config.toml
encoder_arch = "vit"
encoder_parallel_block = false
decoder_parallel_block = false
l1_shrink = 0.01
adamw_weight_decay_other_params = 0.05
Rows from block 7 of the image encoder of a small image captioner, named by matrix and row number. Rows with one number within an expert belong to one neuron, the router's apart. Each number is 128 + 24 x the weight over its row's rms, rounded and kept within 0 to 255. All counts start at 0. Numbers have three digits each.
After each expert's rows are labels from the 100 images, of 14848, where the router gives the expert most weight on average: "top examples" is what is common among them. Only what is clearly more common there than usual is listed. The data: drawn branching plants.
# router: slot weights (encoder.blocks.7.mlp.router.weight, 16x320, trained with AdamW), inputs 64-127
# up: expert up (encoder.blocks.7.mlp.up, 8x80x320), inputs 64-127
# down: expert down (encoder.blocks.7.mlp.down, 8x320x80, transposed), outputs 64-127

# expert 3
router.6:145115142103171171119110147170117117131133094158169141153165142098152113125121123091120125091118122116160141205147112140122164163115133087124134137126127106133112137135144119112133098170175093
router.7:142126091091099123119116140153101153122157129154142133136180126113142118129151141140119134111095104113129135179127096141121146103132132130150160130133168154120104117130120084154127131156139115
up.23:128128128128123127128127127131128133132255118121120128130126128098127131128128035129135127129130128127123127133135130128123128123149128129128124128135128128127127128125128128119128209129138124
down.23:137129176131130123128130141127139126162089133128078123131122140127111126096123128111226126113121126124126102146162139142133146122143126138123119132053124128127130124127137160127103085143137158
up.24:128127128115186128126123116126128158128120098118089188131124128075130138129128111128129132117166112124128165128130216128123124147132128128128124121137128132136126128122120128120105119174117183
down.24:129096119096106092138137111181139110123170157131170135131139128130144134132138160112118117135108122162146123126133154123107103190106169138097114128128119130139123133142129133116111133138124130
up.25:123128128128126125128124111080128128126114126137114122128255128128151127127131133230124129206118129127128128090141123129125128034128129128128129172063176130129128128128129129128103128128128176
down.25:125131074149177181113135129205126128181131139124129130131120130135123117126128098124128111104153139129125122115121159150127111132142124133132119077132108138127107165121139128127130099125105134
up.26:093122135126128128127128136128122165135139125134111129128165128128128125129128058128108134127129126054132129136059123135128129128127122123126130133128128098121129133128109131128128117135124135
down.26:142134122137123115132126157090190122116126103139140131098084113145118105111123139138136158135137096130149146122122125127142133098137123122134000136039169120134097133139167143079130129140131134
up.27:128134129128128089128128114128129121085138119128128130124130128073128127130187131138129123128130112128128129130108122155120139124153161131134106136128128130120116128091116105141128128128142112
down.27:133132105129124123179080126131140128160145163139129124154086077151127175160128143127128122127118111129090225126131108124123127133121130154133115132129131135128148159130135146136093119110150170
up.28:123128128128207105129181128127147127129128127121128130137122136128128121130139080062130128192212153120133131129128129110125128184128128122128118115128127126129123128129127128130114128131128134
down.28:080124142128133122121122127176121129039116151149103118084138131151136120124095161129216157124115142152128129142140219129122165117131138125122120117107057109135119108107143141128124143132132122
up.29:127132125165129128126118137107144121127129122130133129128128128129194171128128128128131116130141138128128128047133184116127127129131128128129128130128126128154127128127132128081128128127032126
down.29:108124124117158126128107127166138128142123139125118129139082132124119162075134137110126124110113165155083149131110137121107128130127092118115130119143126126126105132128125143107115128128251118
up.30:123128127103126147127143123128120134159132171128122135127163138165128058150125116119132125127150132123128128166128128123113128121128163127125151128131130127126124127135128128143154128140119130
down.30:096132118146123120100183115122125079129104121134131150101129021150153129130206117126152098129132121134114118124131125124146144125128126215105089155126123088128156135127079131126154154138142128
up.31:128128128122126129128118128128126127128128128123134103076129108203117128126135128123126128127235125128124128122124121109128103129134128123128141134128135125119127128133128128142129128122095216
down.31:121107115136125136070139128243135113130118144134130125121128221124150127097140122099133198124128133125139125183124131124123118130127131143131159132137124140157144101120133120129171125127119127
up.32:130127089121159129128128131130128153129126099135128129128123127128131136131137125135135120128173128127115150186128127121128115144118122030128130126128129125136193135115128122124149128124078144
down.32:125136112168125155131125100162135086130115128154135129057118122134131130143149115119129122177129123132109106129126140129132132109127127150134116129126130094131120142128136159128115131129172128
top examples: two-way forks; autumn leaves; wide

# expert 2
router.4:130170131168146142147119135082179140094074091128129105133102114154167112184111090163106124148163102167110101084105164113174128103088106123120099156097143149115170123123112156132096107114109108
router.5:165202122146117132130103125094175112090091127121142171136136171107140107171161112153111135151113135152169101121145132136118126114131131133114129152091147156149156137130162111141125144111097133
up.23:000106146127128128129128161127141130128128097128127128128127129128129125120103092136135133209255124111127133128127128088128128136128128125128128128121128128126121134128129123129128130128121051
down.23:152131127133126155072143117127096132120132130116144134143131113119134167120125151126133136133082124128127176128130106195138152128139119124135109129202117138140154083168121125095145124100116163
up.24:106128129115128144128130127128135128126125123129128111128025096129128122128131133128128120138113112127105128116128129122129001128111125129128129133123128128211131128128129128137128128126230128
down.24:132145122123155102159124137146146132135119145183097145120164133128127149135155099124126132111140122127142123119104132123089203139182130128128171116159107127103135115117158126129155158102117105
up.25:126129136128127133071126130128124142128128147129122128128129086130134128128133128162142078013128141120137128129136127128128092130157128129129131128211128131124128128128137128133128128145127129
down.25:128131086096106116128130128155127113086136115127174138139135162145124131140162145100120127184125124100115088127124133122055191128109127122102130089102127131152138129138180135126151159119116129
up.26:126128123134112127127128123122128128128134128138128129128122128128131127128128138128091128121128127128128126128128128128128129128135128129128130130126130128083133129128128129150128128128127128
down.26:127134129140123154126129126104117060121128128072113125111127121135141132139151114152143132126130108126099123118102134132109115126088135129130196125110141114130128117114123136105129109130117090
up.27:128127146111127142124128128143128127128142132128126127129108128111128111128133128128137111129129148130123128128128125147083133128123128128127128129125128129128128128128128127133145127132129112
down.27:111157091136133121129128130123128153089137120115133144097122136124062119123116133121130139155151109127130143136119128137147122127119077132131127128136115134169136114138108081130131128132135128
up.28:128120128170129106129128132128126139128126136163128128129082128144128140128128129126126114130112129128129128128122127130128129128127128105128144128137128130072128124163116128127129105122129116
down.28:148092129118133148137116121145144070133078162108137116127129128100159119139133162116155125135138106131132134136135106142161138127097128149153125140128129139130106128070133162112158129116115128
up.29:128128128127126126120128126128128128110128141128129111128127128128120097127130134156128129118034141128128110127120130129128128109129126128125125126129124137144129128127128128120133128129130128
down.29:137102112129139108124086165139106088124111116126122127121130102128144125145128109129126135131126080131127118103190161111117109165127131127129129118122084083123134024147133128143128128128110077
up.30:128128138127128128135125128120132149137128129156128131128125178130128129124128127136128127136129128125129127128128126127128128126127128126128128127130128128127122125128128128129128128104129045
down.30:128124114123113125122121125162132128108138138099153089130123089130111139143074119110126125137123123127104130160116126126128130136113130133144111140122139131129158140126045108125115122135122154
up.31:130126127124112117118130129128127134128123118128127131129119134134128126128128125118161200128139226128060117132128119128128123148128127128113128130129128113125109128128167128137125128128129128
down.31:122123131111145133141124120155149136103125069122124132129128128145198131122107120148166119143124128126151178131130130160096128124106123139147116133124111091131106130168128176127121077152176135
up.32:126132130128130120107114128154128138128125130117111128132128127128141138134130133131129127128129111128128102128127128136128115131125110127128145128126128128116129129128124128131125126128102140
down.32:089137123145141137114169110133127126084126087153150140076104100114105126078063151108135126139110165140127136066108116100144135136140137126125128124129123110127140102124120133116132134068138122
top examples: bare; three-way forks; night

# expert 7
router.14:141155125088089090172124145151101155118137173125120127145152122139142125107118153077165156152156116116179111145143131162116083103160146126106108129114120133149103141125127144144156137216173129
router.15:142120134107152100162113139113150119111134164158132148124150122106096121105079143100149149140146135112157107179160119142112135107135118105127119104130151114112109109119109143135132135180144149
up.0:147128129129128126128128128126204128128160133128128244131128128032129079128113138128102091102115103128127127152131121128128128124154139128131126126127134129145128140128127128206128130129128127
down.0:117134127118127097131131131123122133132159130176148117132156111144095126129162144120122135129142163154127123137127112129122185097128126117135122125122128103133125127130128173125149134127135123
up.1:128128128128128106131128128124117129128171102042126126132135126128109127128128132131132136139127000128129124116138128127113127128129131128128130128128128127133119128153127146213128128131128087
down.1:051142132126127221138144135126149066130137129115125163132129118129128154139052124128128132119134132194157130130112135120139128114155130160129127145119161115128091129118167129115125123124135117
up.2:127127128116127055130128143098126255113130128127095131114145128129129128128126119158156128163126000127124128128142129132117123127125123128168128128126128133130163129128140127127129128127107126
down.2:117089126124141160124125128133127106129132095143135116127129136128110154141127112085132130125118128122130138134124201101123131112138129117102110131136108114119114138165127130126130045129166128
up.3:128128132128127115132128169126124132190225142101132122127129118128130160128139128128125128129131127129128127127127123128125127128123117113116128134128127133157128129128126128106128127112132133
down.3:129128127128127148133123117126080137125123126122128111124216131138195134120110114129135156128128138125115113141129156130133139115146128130123170150129142083114129127134144132125145112129121139
up.4:127132128116128128128199145130125150116129132129128131123152126146128112141118128142127132132138122128129126110142086128125146064128127127126083125093128132079129127144158128128128128125094117
down.4:120178134146110133128145116134127128129128139128129109128137157107126121123121138114077141122137134183134155138120161139082171148172103094127141129126120079152072120126077034130135128129106122
up.5:118132128226129130127129113128165118130255128129188127125129128128128096128128125117114108128115150128124129051127116114133128121128173128128128146121128128122127122128128127129106128126135107
down.5:125121122140128149112135125114133112152074119104140122100124134130121122117133114122131128141101127116118130175127166143199133129127131146105133135134151119126123139151128175140122130136162127
up.6:126129131128128175130137128132128130127134128128128129128128128196125126129130128128117128121129127131128128126129128170128134129127126128128130129127128139131127129128123128129128112128207156
down.6:128123109128120065124132124138128061129121151143113127129127108098133123124051121132129128167130124124124105175129140105157143102130091139129129166147136097127129168112091126099132080149137127
up.7:127105128126126118128121128116129126128136129084118122128118129126128129136129062130129127139164126128128135130133137122128128128122132128128128133125128125141128126090128130111127128128242136
down.7:119115134135245129128096142121134092149123123120178183131219080181175126086132140130161126125106128113130117152158117127130123081131119133170130126207079142076111110129127132127161130058118144
up.8:112128128063128109128134139125126128128115125127128137128128158129126167128128030129140128118214128128155129127128167130128114140094113128128137128113128130127132128124128128083129129129134135
down.8:128162125137124128133123128129043140129125092143126127060192118131110114123128129119131131150121132139153128127142124133162125100139091116198097126127106131104123108124081124128128121127120142
up.9:128147128128128127128146134128129134129127122128128128128126128128106144129128124070127168158128143128128128128128129126128127155121128119134169105127134128128128130128131134059127130125111113
down.9:121118128131045107180125140119096087187131155130097132126074181130087135121132134150128127120128128126120167109128121164134201128168100123127151136133130133125091126128117141126129160107145138
top examples: two-way forks; autumn leaves; wide

# expert 1
router.2:126136142140097143147108156110134127114144153141116135127145087115063123137132167110141126116107107136191101163128133157117133127107147135158141132125095137113130081132139159148112129155164130
router.3:132125133132126111163141128109156111180095143107095109150152105123088151098141147094126122131084128127137110150142137153158106086098177122117111108125145175151133103137114159153122098143151089
up.0:128128129128133128125192133128128108194129128128128128128130128128128138129129131128127128121113140128140130128118128098128129128154129126128134128127128129245128113128128128128128130128138132
down.0:131114129054124121131129127129098142126101150143108103112099150188112111093119139149151128096120129127136123131144128128161152120134120133138132144082162141111081135152126138125111122123129160
up.1:138127129129128120125126132115130128128132127128128140151130008128128130134135130131135180121121115130139113128108075120128121128135128134128132127161128128139128129128094128090108132132155115
down.1:125143084128135119088111128139163101132128111128130172122147135105134110160160125092129121122121172134111127125135202170128164128121121118117105128110132081121130146152145128096115122162130128
up.2:128130128126141173126149124121129121139127127126129134129128125128128110129161128126118128127133248125128129128128128128129124130128129230128128130132129128129079128120128128255127109136121097
down.2:162133173131145131128148124121136149136130171128113129166136121126126128147133138159117128115116122142134131133117072139148102132127124156055131117126134139135128123131150134124114134134147130
up.3:128128128128128127129128130129131130117127127129128139129129129128130159128128127129135132124130072129126120124128114128128128128122127127128128125128128119125218128137128128128128128125179126
down.3:130139091160131128129130123235119125131155128122128127111135134129144127082149131129116120122123157125145125113174119129091140118191099141136149133148079133128122127124124143173128124130132117
up.4:127127137129128131128128127135129231116129183125128128128127128126140131128127128129140127130123065127128114131129129128128128129129126127128119128128062128156128078134128128090129128128127113
down.4:125129081144146117108133124136125110131136129143100148162124153146128142141129155128147116116123129131186130110128127131123133132046152055154113132128124108091129136124114098138126105139174159
up.5:158128124128128128114134126228126133132122124126127095127126130149128124127131128132136127145139121128144086128112128135130128123132116128128127126128128128113129128128134125128132128134101128
down.5:119145143129141127128110125072166118128126115129123123121070166133137128139134128128119121139089128136127126128177128130143119134082104133127128112128131153122041109029145073148126131157178129
up.6:127128130103132138128128117128129129122152128114128122136255130123134100140168125135126125165127127128128128127128149148129129129129130128128142144124128128106127137133144128130128129137231128
down.6:127103052130128149127128127115123143134134159141129131153129128097064140129128169114108126125156128131136154112128113105144112132139158135135125136105129105126142120057133180146123133127115134
up.7:127130128128128131130128140115127127129131090125123133128131128128128127045127123132145128106075128128128128128120133092083128128128157128134119127129128113191111162128174128188128129133129128
down.7:067107112151140158105128136136128099128128128135136125124117149134098140130135127116132112132128144128127138094146127162125129129125084126095133124100188127143129165156121062125126150195176138
up.8:129130136166130136127136128131128095124130107128128128128128128153118133131128122128056130128128146178147106128128125128130128137127116112128129141127152128126131128126127128000127132123130128
down.8:135138128103114144195082104146098103130125144132115108111107176091127122115153128124146140126121119101084124116139159159129097130151128140164140130144122151127055111127099120140118125113139123
up.9:128125128128116129106110128140125130128128130127128130128128128128103124131140116140171082130116112128128128129127128130129125100132131151128134010128128128129128128125127128147127128127125128
down.9:174124133127136128130129129148135093158146123150102091132150120125121119093123128120149130135131132125104117132128127111108097147117095128082126129128140124156160098128124200154128130132129142
top examples: two-way forks; autumn leaves; wide

# expert 0
router.0:107122154130115111113163143127072149163177135119095140120151099104122142110106135117139134117135098065157124131128159129140116100122116135117103128117139156123138108126114162102169130124160100
router.1:120097136124103107114177119148066109138196145164105160148161127125109117132123113144135162141116107088155099159137112132146108105129168160093133141118128148128115139109100126095115107110141155
up.0:128128128112128131128143127131113145128130127125123128129128128116131126015082099133128133138100128129128128138132122145134129132128127128128142130161000130125128128128096139152127128045130100
down.0:141170128134142101128127132129134127113135133108142124123128115158123114156127128133156104132132115165139127115135148136163116123118127133096092124112161119100128166127128118127118153090137130
up.1:130128126129148142128135140112128127118157122130123145132149125157135127128127130128193128133254085104128128129128128129132112130128128128107130126127127133121144127177129127128128154114127155
down.1:128128081116126096135125080114109126195126124122121128110169088108038099118118110127133167137129144118132131129108139132249149115084129129130137125120082127128133174102131129127165148123132133
up.2:128128128131128146126125136128128129128199127128094127128132128125128123126128128127128111124129094129125128130127128128132147137128123128090128127159128128098128128129113133047100129128128122
down.2:125127123123089120113080040125143162150128122093100215131186108115148113172172152127126127132184119162126129128146147105128111137138127128110154144098121114119173130108113114125145153131128139
up.3:127138126127123160130128128126124178128119132128128122128106128108134068127130127128129125129163130130128122135128112132128128127129130129128208128128126129117132122132128128131130255129132147
down.3:139106130134139126060136131077169134103134129128128132123127128128134123140126119131179177122136144129075110123128128119175139130126080139129126134129152132152124207127122080148151034162144132
up.4:100128134128128127127128129128135129128159127122110120127124128128164129129128051118131095150128050128100128127128131128130131128126177081123127130132128127102127130152124140141138128112123128
down.4:127085115131123119130125136121119089123097127125140119113126158132127101140110106126151134135113135092133121134127111128111157141128124129143142147129128121116137136117142127134110129154137142
up.5:128130128128124128127127111122117141126120127129084128128097128128127123114159128126130127155114134128129128095128128128123138115128130125121147128128128131126120129132128128107128130218127159
down.5:125124125166103129209124127127129127102146143101133237160131121104106130096083086188129100104120132043100162083149104067134112172137140125128129100127109136077129129139064129129125108096144131
up.6:128118125128128143128116133130127128129128127126085146130180116128110127128128130152125129213185000129127128148094122128130136128128132128128128128129128146127090128128128148139127128128130121
down.6:128122132117090098128135114126122187155136111163128130129105114138136114102118138139135121142151125144113121101157132123129137122134136146132118138095127060126121142133133116131145124174133129
up.7:128124130129128127128129129146120128126125127130132127126128129128130120127149126127052127131255181129128128117128128147128128127089124128126132132128128131075128136128127127174128128125049128
down.7:108049125128113118143141158086137172128095136124156128122137127104144118102076055147148145126147118126138115116103135193127124125128126141120128099126116128156082136136148130128160145089124128
up.8:128130128132138128121132124128121135124102138128128136130113128126128112130127128128156128125107129128125129128129130128109115128129132150146122079127127139130154128118136128130128128129072121
down.8:136046127126124128133138144126000164070144128136130129128137127127131128119130123136156115126130119111123127135107128144124124121134131119130160120129125183135129084121097135129133120107130157
up.9:128153143125116120130128135128132128127178123127144049128128127129129150130133121127255144128136142129127131123128128143123128127131118128128130118124128128149128124132127127127132128127114124
down.9:134078090103192104117118126158127144123111184141127132149139153138146112122128126107106128085150123088122128159088219120137144123121130127128112130131126116144146115095126135112134104154143125
top examples: two-way forks; autumn leaves; wide

# expert 5
router.10:104127126108130103118138093146096124146137150166114199125176131123136163100138161126123113138109143139135157146168128138128130156123147154107154110151136114126116137134114125117121153095146119
router.11:119103122140132118100138090165080093159145121129125170137138163120091159086144122087129107115061183154143136098134120166131110164137124115139143107135146136108122125156104126095120150118129134
up.23:128128126129131125070128129125099128128128125115128128130125128127140108177127123128128121127108132128128128127112128126128127130126103135128127127129126131144129127121128129128128124129149128
down.23:168082120108078130127129130130131129170127151146129130123118135132131125110235127122135130112128108128126132117134129120066133132132130136122182122120132148123130127188172127116144129131133147
up.24:128128135148128129128128130128125128126122128141135102128136128103128136128128128134168128114217107064127128127128128126129129120140134128128085128128128122231079130167121128113127127255126145
down.24:128119128125128124130089141071129086108132123107111165121104128152065109128131131129143101128137153128128129142132078165106111143130193137168131128128120167124133131086094202130118124092131124
up.25:130125061128128103128128063131149128146131129127123128122128128128128095120127128128128129117115130137128128128156160160126127128128127237128139134137128121128124129123130128129167128128137129
down.25:142135192123128128126145114141086075114164074121127121123125127162106134161131166188129125154081147131148118083142100089129117105134145121128146127119082128123114142135119098129124132059116125
up.26:128121129142128132127127180128187127128148125126149111139129128127118130128130129048127096076128108136130128095128110121127128132119127128128199128128128128130126129128129131064128127128124109
down.26:149126113128124102168104114130127131101128123106128136160135135127128102109099113152128125128142122117093131148117108163134144168139141128128091135141139120132127174148128074121111128176111183
up.27:128131123157128126128129127134125140126052131136086129127128128147126125135128128143127127128186004128127128128134142124129128124128128128128128089128127128123128128127128136132128134052003133
down.27:134117158136142130151129168143118126133131140126153132118147131128121100069130139120129124132135118128127138157107127142154136126133103129120130138125132123132124124101166089149129128130133200
up.28:129128128128128141134128128128128128098129128129128128128128130128128122128128128162255127128140098128129130115127128120127137127129128129128131129128128128118129126128128128134128129126136128
down.28:137106122034151144129128124135137113144123126152126128123139145139130124129184131142117166120128139137117123112129178130100146128090101138137149132127132128142125093133166078149093128151123135
up.29:193128128128128128128128128138128112128133128114128130129128128129128114129128132113128128113128150127131128122126130126130116129128128129128138128129128130129118128128128126124130127139128127
down.29:107072078104130131119124131057126122130132128130113142130125122131127134082127110166128121130101109144138131149101130143139136164129122155188130109125130150124173137081132131127172089089114143
up.30:128115128130128090127129128128132125129160127130142137128136128126132126103127128128134129255129141119128136135129127128128127128133131128128130130128128135128129152128127128141120128128115128
down.30:122146110122142157128132052106113137123128089124109118134129123108129138133103138103133105131163208130123115088126137154131122143133125079127099105118129113097131103133131137128164132086125098
up.31:128123034135128109128128075129115118128116129123127131128125128128129128128128125130137043122134127126128126131127148132126125146113133128128126130127128116103129128128133129118128128125082127
down.31:125151128128136164124130138125128127128119141125125109126137146139132127127128145126128125135123128129132057147120125128134118138120095126122163128119148134124109121116129100122119130124133128
up.32:128123128100128114122129128128146128125127145131129133129127128127131128126189127130128131126128099120130170129123128127128128129123144126255131128128129129123128125128128128129128121122128128
down.32:101130161121123111127146147105129127126132119124118112135162146176122129130130127135122118127132152171143133127112170136129119135125144119056111125134127128141203124133100120123134073130138124
top examples: two-way forks; wide; red berries

# expert 4
router.8:140136132079131132112115112133104122175156148155129182153171131148149118132138151099164135120130150120167123172110131142122150142119125110103176134122132121118073107164107115137116149139139158
router.9:171136119081145127132097120146093110144144124120144156126157150111119139146111120116165114118148125150185141166118135146105120154161123136086179137134154107149088096147138156114139164148136108
up.23:127126125120128126154112118124159129127126128128128127133117128126128147127128126090136071129114050127128128129137128129130128112200132128111112125106129128128109124128128128236121128128147140
down.23:117118138127146118132130133146128123143180123134161098124128119150127170128127122198135138128136144126129146123132133135124096126083115116140129123138128116127127135124105117127126124086128131
up.24:128128107128129142127139117135128076128135111128128138129126136130128128128123128128176122137163129137113129126151192126088128092127128133126127128124128128129128128122128128122128129130113102
down.24:123121120129123144122123140125122128086132111153137118099146147174096128125128141129154138129130140101061129148120125136148134133124125042144164206123131148119139096121095132118154120123165139
up.25:128134130152130127139128130128154129128063128141131127128126129124120127128128128136132128128208088127129128065138128129127128126129141129133053121128126065161128129128130128121128128136127137
down.25:116073144148130144106102126129091125137136135120110120146156135127114152133087122124201120127139133106119130195168126127128150129133133132143103128130127130142129108128095119115127054124159123
up.26:126126127128128133127128127126128131122121127134128127109208133129128137126128114128140128139129179147128123128135127132123132129130128115125119116128129130195129129136161128127128173128116128
down.26:150113124107123135122136115135177128135121120115132192134134136124119136104064130133121100120136120173128127120204110167129100165146127130127169151114131108099137162128127126118120128127118096
up.27:128124098131128120119132129128131129128184132128128122128165132131128109133128128129119121130126109105138130128128129128128128128132128128129129123141129117136126128125122129122136130128127094
down.27:123137085143125163121131100129137130114081121147121145134135124135129123117141114169138107117133131127129125128164134137167161134133112123154122133118135162116144133045114116104096138154138071
up.28:128132128128128128132120169126128133123179154126128128126075128124128152124126136128160128116130135128127128144112123128128128131125128123127128102171121133116129128132128128124131127125125128
down.28:098123128127071140127132115124116198090130119128127126130117147138110163130126134111121122137126182077127134128142103126123145102122151170194133102124121086122127114084129136137185134160128154
up.29:118130128146131217127128142127119131104126125136130128128181129129131073128128128115125128134163090154128138128128128111131126127107111161128130128128125128128128128125128128137128128121132133
down.29:129125117108117154129128121131129135139131159123149180126123131141151128129132116101111125128120125108155133162176121181139133116129126123124095134125114071133177147099170121119118136134127119
up.30:128128128128127128127128128128128161128143123128126128128128127159128145127128032117128131128125077130105128130128104134129129146128128128128128128128128130110128127147128144129127128107132129
down.30:152216116151124120129118131118093114127131133149113112138136062127115119128161182110119182111119128119171121127128157131129160128143120046154129128136149131091116086127127136151127129165124141
up.31:132128128128134128127128130128123158163134126114128128154132128145120168133124110124128128129239095132128126127128128128128122128128138121127128123114128128104128129130128127160168128116127089
down.31:127134124138128125120184147126103128140125128117140136000130130131128109128121125112154095123127153095139116129166117148135213132135133097129066116140140100136130008087141137133128115154130163
up.32:128113123128187126131128058113128126121128126136113128128127128146109120149128124128136130147128098124128129128127128128130126135124130112128097124129128128049129131126128128135125098129121143
down.32:033128129114108147080122128107139089142131144144128115117128118124139118126131158121115124082119157125127131189159122128130103111114135091129127128150120113118143099117181153125181114116117125
top examples: two-way forks; wide; autumn leaves

# expert 6
router.12:120146108116144143128135112128143136155145122121159169143150122097137124135111138133114118134125089086131135177149122141092122085141189130084119096129123116121086097137146119140159152088135140
router.13:127163104119118111139124116148092145139139151154171154156169168111130140122160114149144156131119143119142152179166100147109117117171144126111145099133149137127108111133112133117152176098137145
up.0:128140129128130117128128130130110155128117128115132152128131128127140223128120125128142129104163129126128128132070128129161130128128126133128121128127128136216127131130128128180127128128145066
down.0:124116130134128128127127126128137129194196122131113131125117142096119117191146123126129130134075122135157054126150135123128130126102129119115133119154128077118128140090093128138125148122120129
up.1:158130128123112123163129129116134130128123128112184128175127128139130128129128127128127125099152137128128128128128128128130126029108129128128128155125128157054128128121116134209128126137147126
down.1:118128119121200112086102129121143118128133122118127118130137111115129114139166080130169128141137130149126144128086098154152126128118139118128134127104126087136130088136146126122126130080147140
up.2:128129126128128128128127128130132170128128134135129110128094129128125125126106128128128123128128126132086128137127142109135130126128127128128130127128128109127129128116149128126158129128085127
down.2:123090156188139177108145135116131069122137113133129155122135055136193128135109091126144128143132135133127089117127113154135152091082113129126150103130164130105125166126131145099164116133130136
up.3:127128128129125127128127142128128128127140095127132128129128128128138134128128157127141127130086127128128128133129128128129118128128128127128128127127127134158136143133128128127128128129126134
down.3:132118127130127129127129122130138128136123133135132162126130128100128133142120176128148129131120128177146128126129098104255135122119125099108144129133065151127119131097140127133100119126106117
up.4:131147128128130125127128129135138202154132128130127124128127128125132109128128131128128126121167137128128128129129134130127133160128096162128121129189126181128127139129129147124128128141129117
down.4:128055126122126145117127129144105127158119116132168130121079128163131120108122129116189132128152130132146134138153153145135127142104126128158128064124137097128060109128123104124194135138151129
up.5:127125128129127128159128129127144129103128130126127130093131129129128124130128146132128128130139126120128129133137128128124150036127122128133128128121135134134162126128129127125128128128101126
down.5:107129128129136135112137115146120125126145139178128150132090103179136139066142121106097133097122141112110124147099141138118115154128137134133120084145112117162118118136127085144144116124133156
up.6:128135128128127128128128127127128127128100128136130124127130143128129106112130128129181120133145129133075119126128065122128130000128128127128128134128128127128129128129127102255143168129140079
down.6:126100146131130118090129163134124152123108156096124112077127128127138130139130120130161175139111133120153092122110129141138114135128109133132121131132104148129135135123166126118108122157085142
up.7:129130122128130128104127130128199127128129153226128121125159130160128132127128128119150130074144255128129127128140131129129102128128127128128101124125128128132113128128128126128135130128090134
down.7:126092120124178136131127128169124110128128141132040123140132139090129100079129104127126099131149130128131129195127165196115142132103120121127151113131130147156128179124127109110142107124120126
up.8:127127129136124129131121134127130129129113121117122125128128128128128132127133128161227128139122128127128129186125113116128125125128129122127100128240064128137070136129128130230129127128163154
down.8:143147126129155113116119127115125121141130130128117133127136126145129153109105154117127119129131156145139145124148150130102105127129129126107138079139132173115129114131156111128098135115121118
up.9:088127161124130128128201079128072128128053129123109128159114170128120096147131075108122140131128206096133127128127128128131135135050113136128112167126168126074163124125128127128128129132128124
down.9:154129125142132135132066129124135148050141121128139051062135126111128097121145171135154145125065114139128096022113157125066113128137129126110113143128124115112054113121127129127147128138128162
top examples: two-way forks; autumn leaves; wide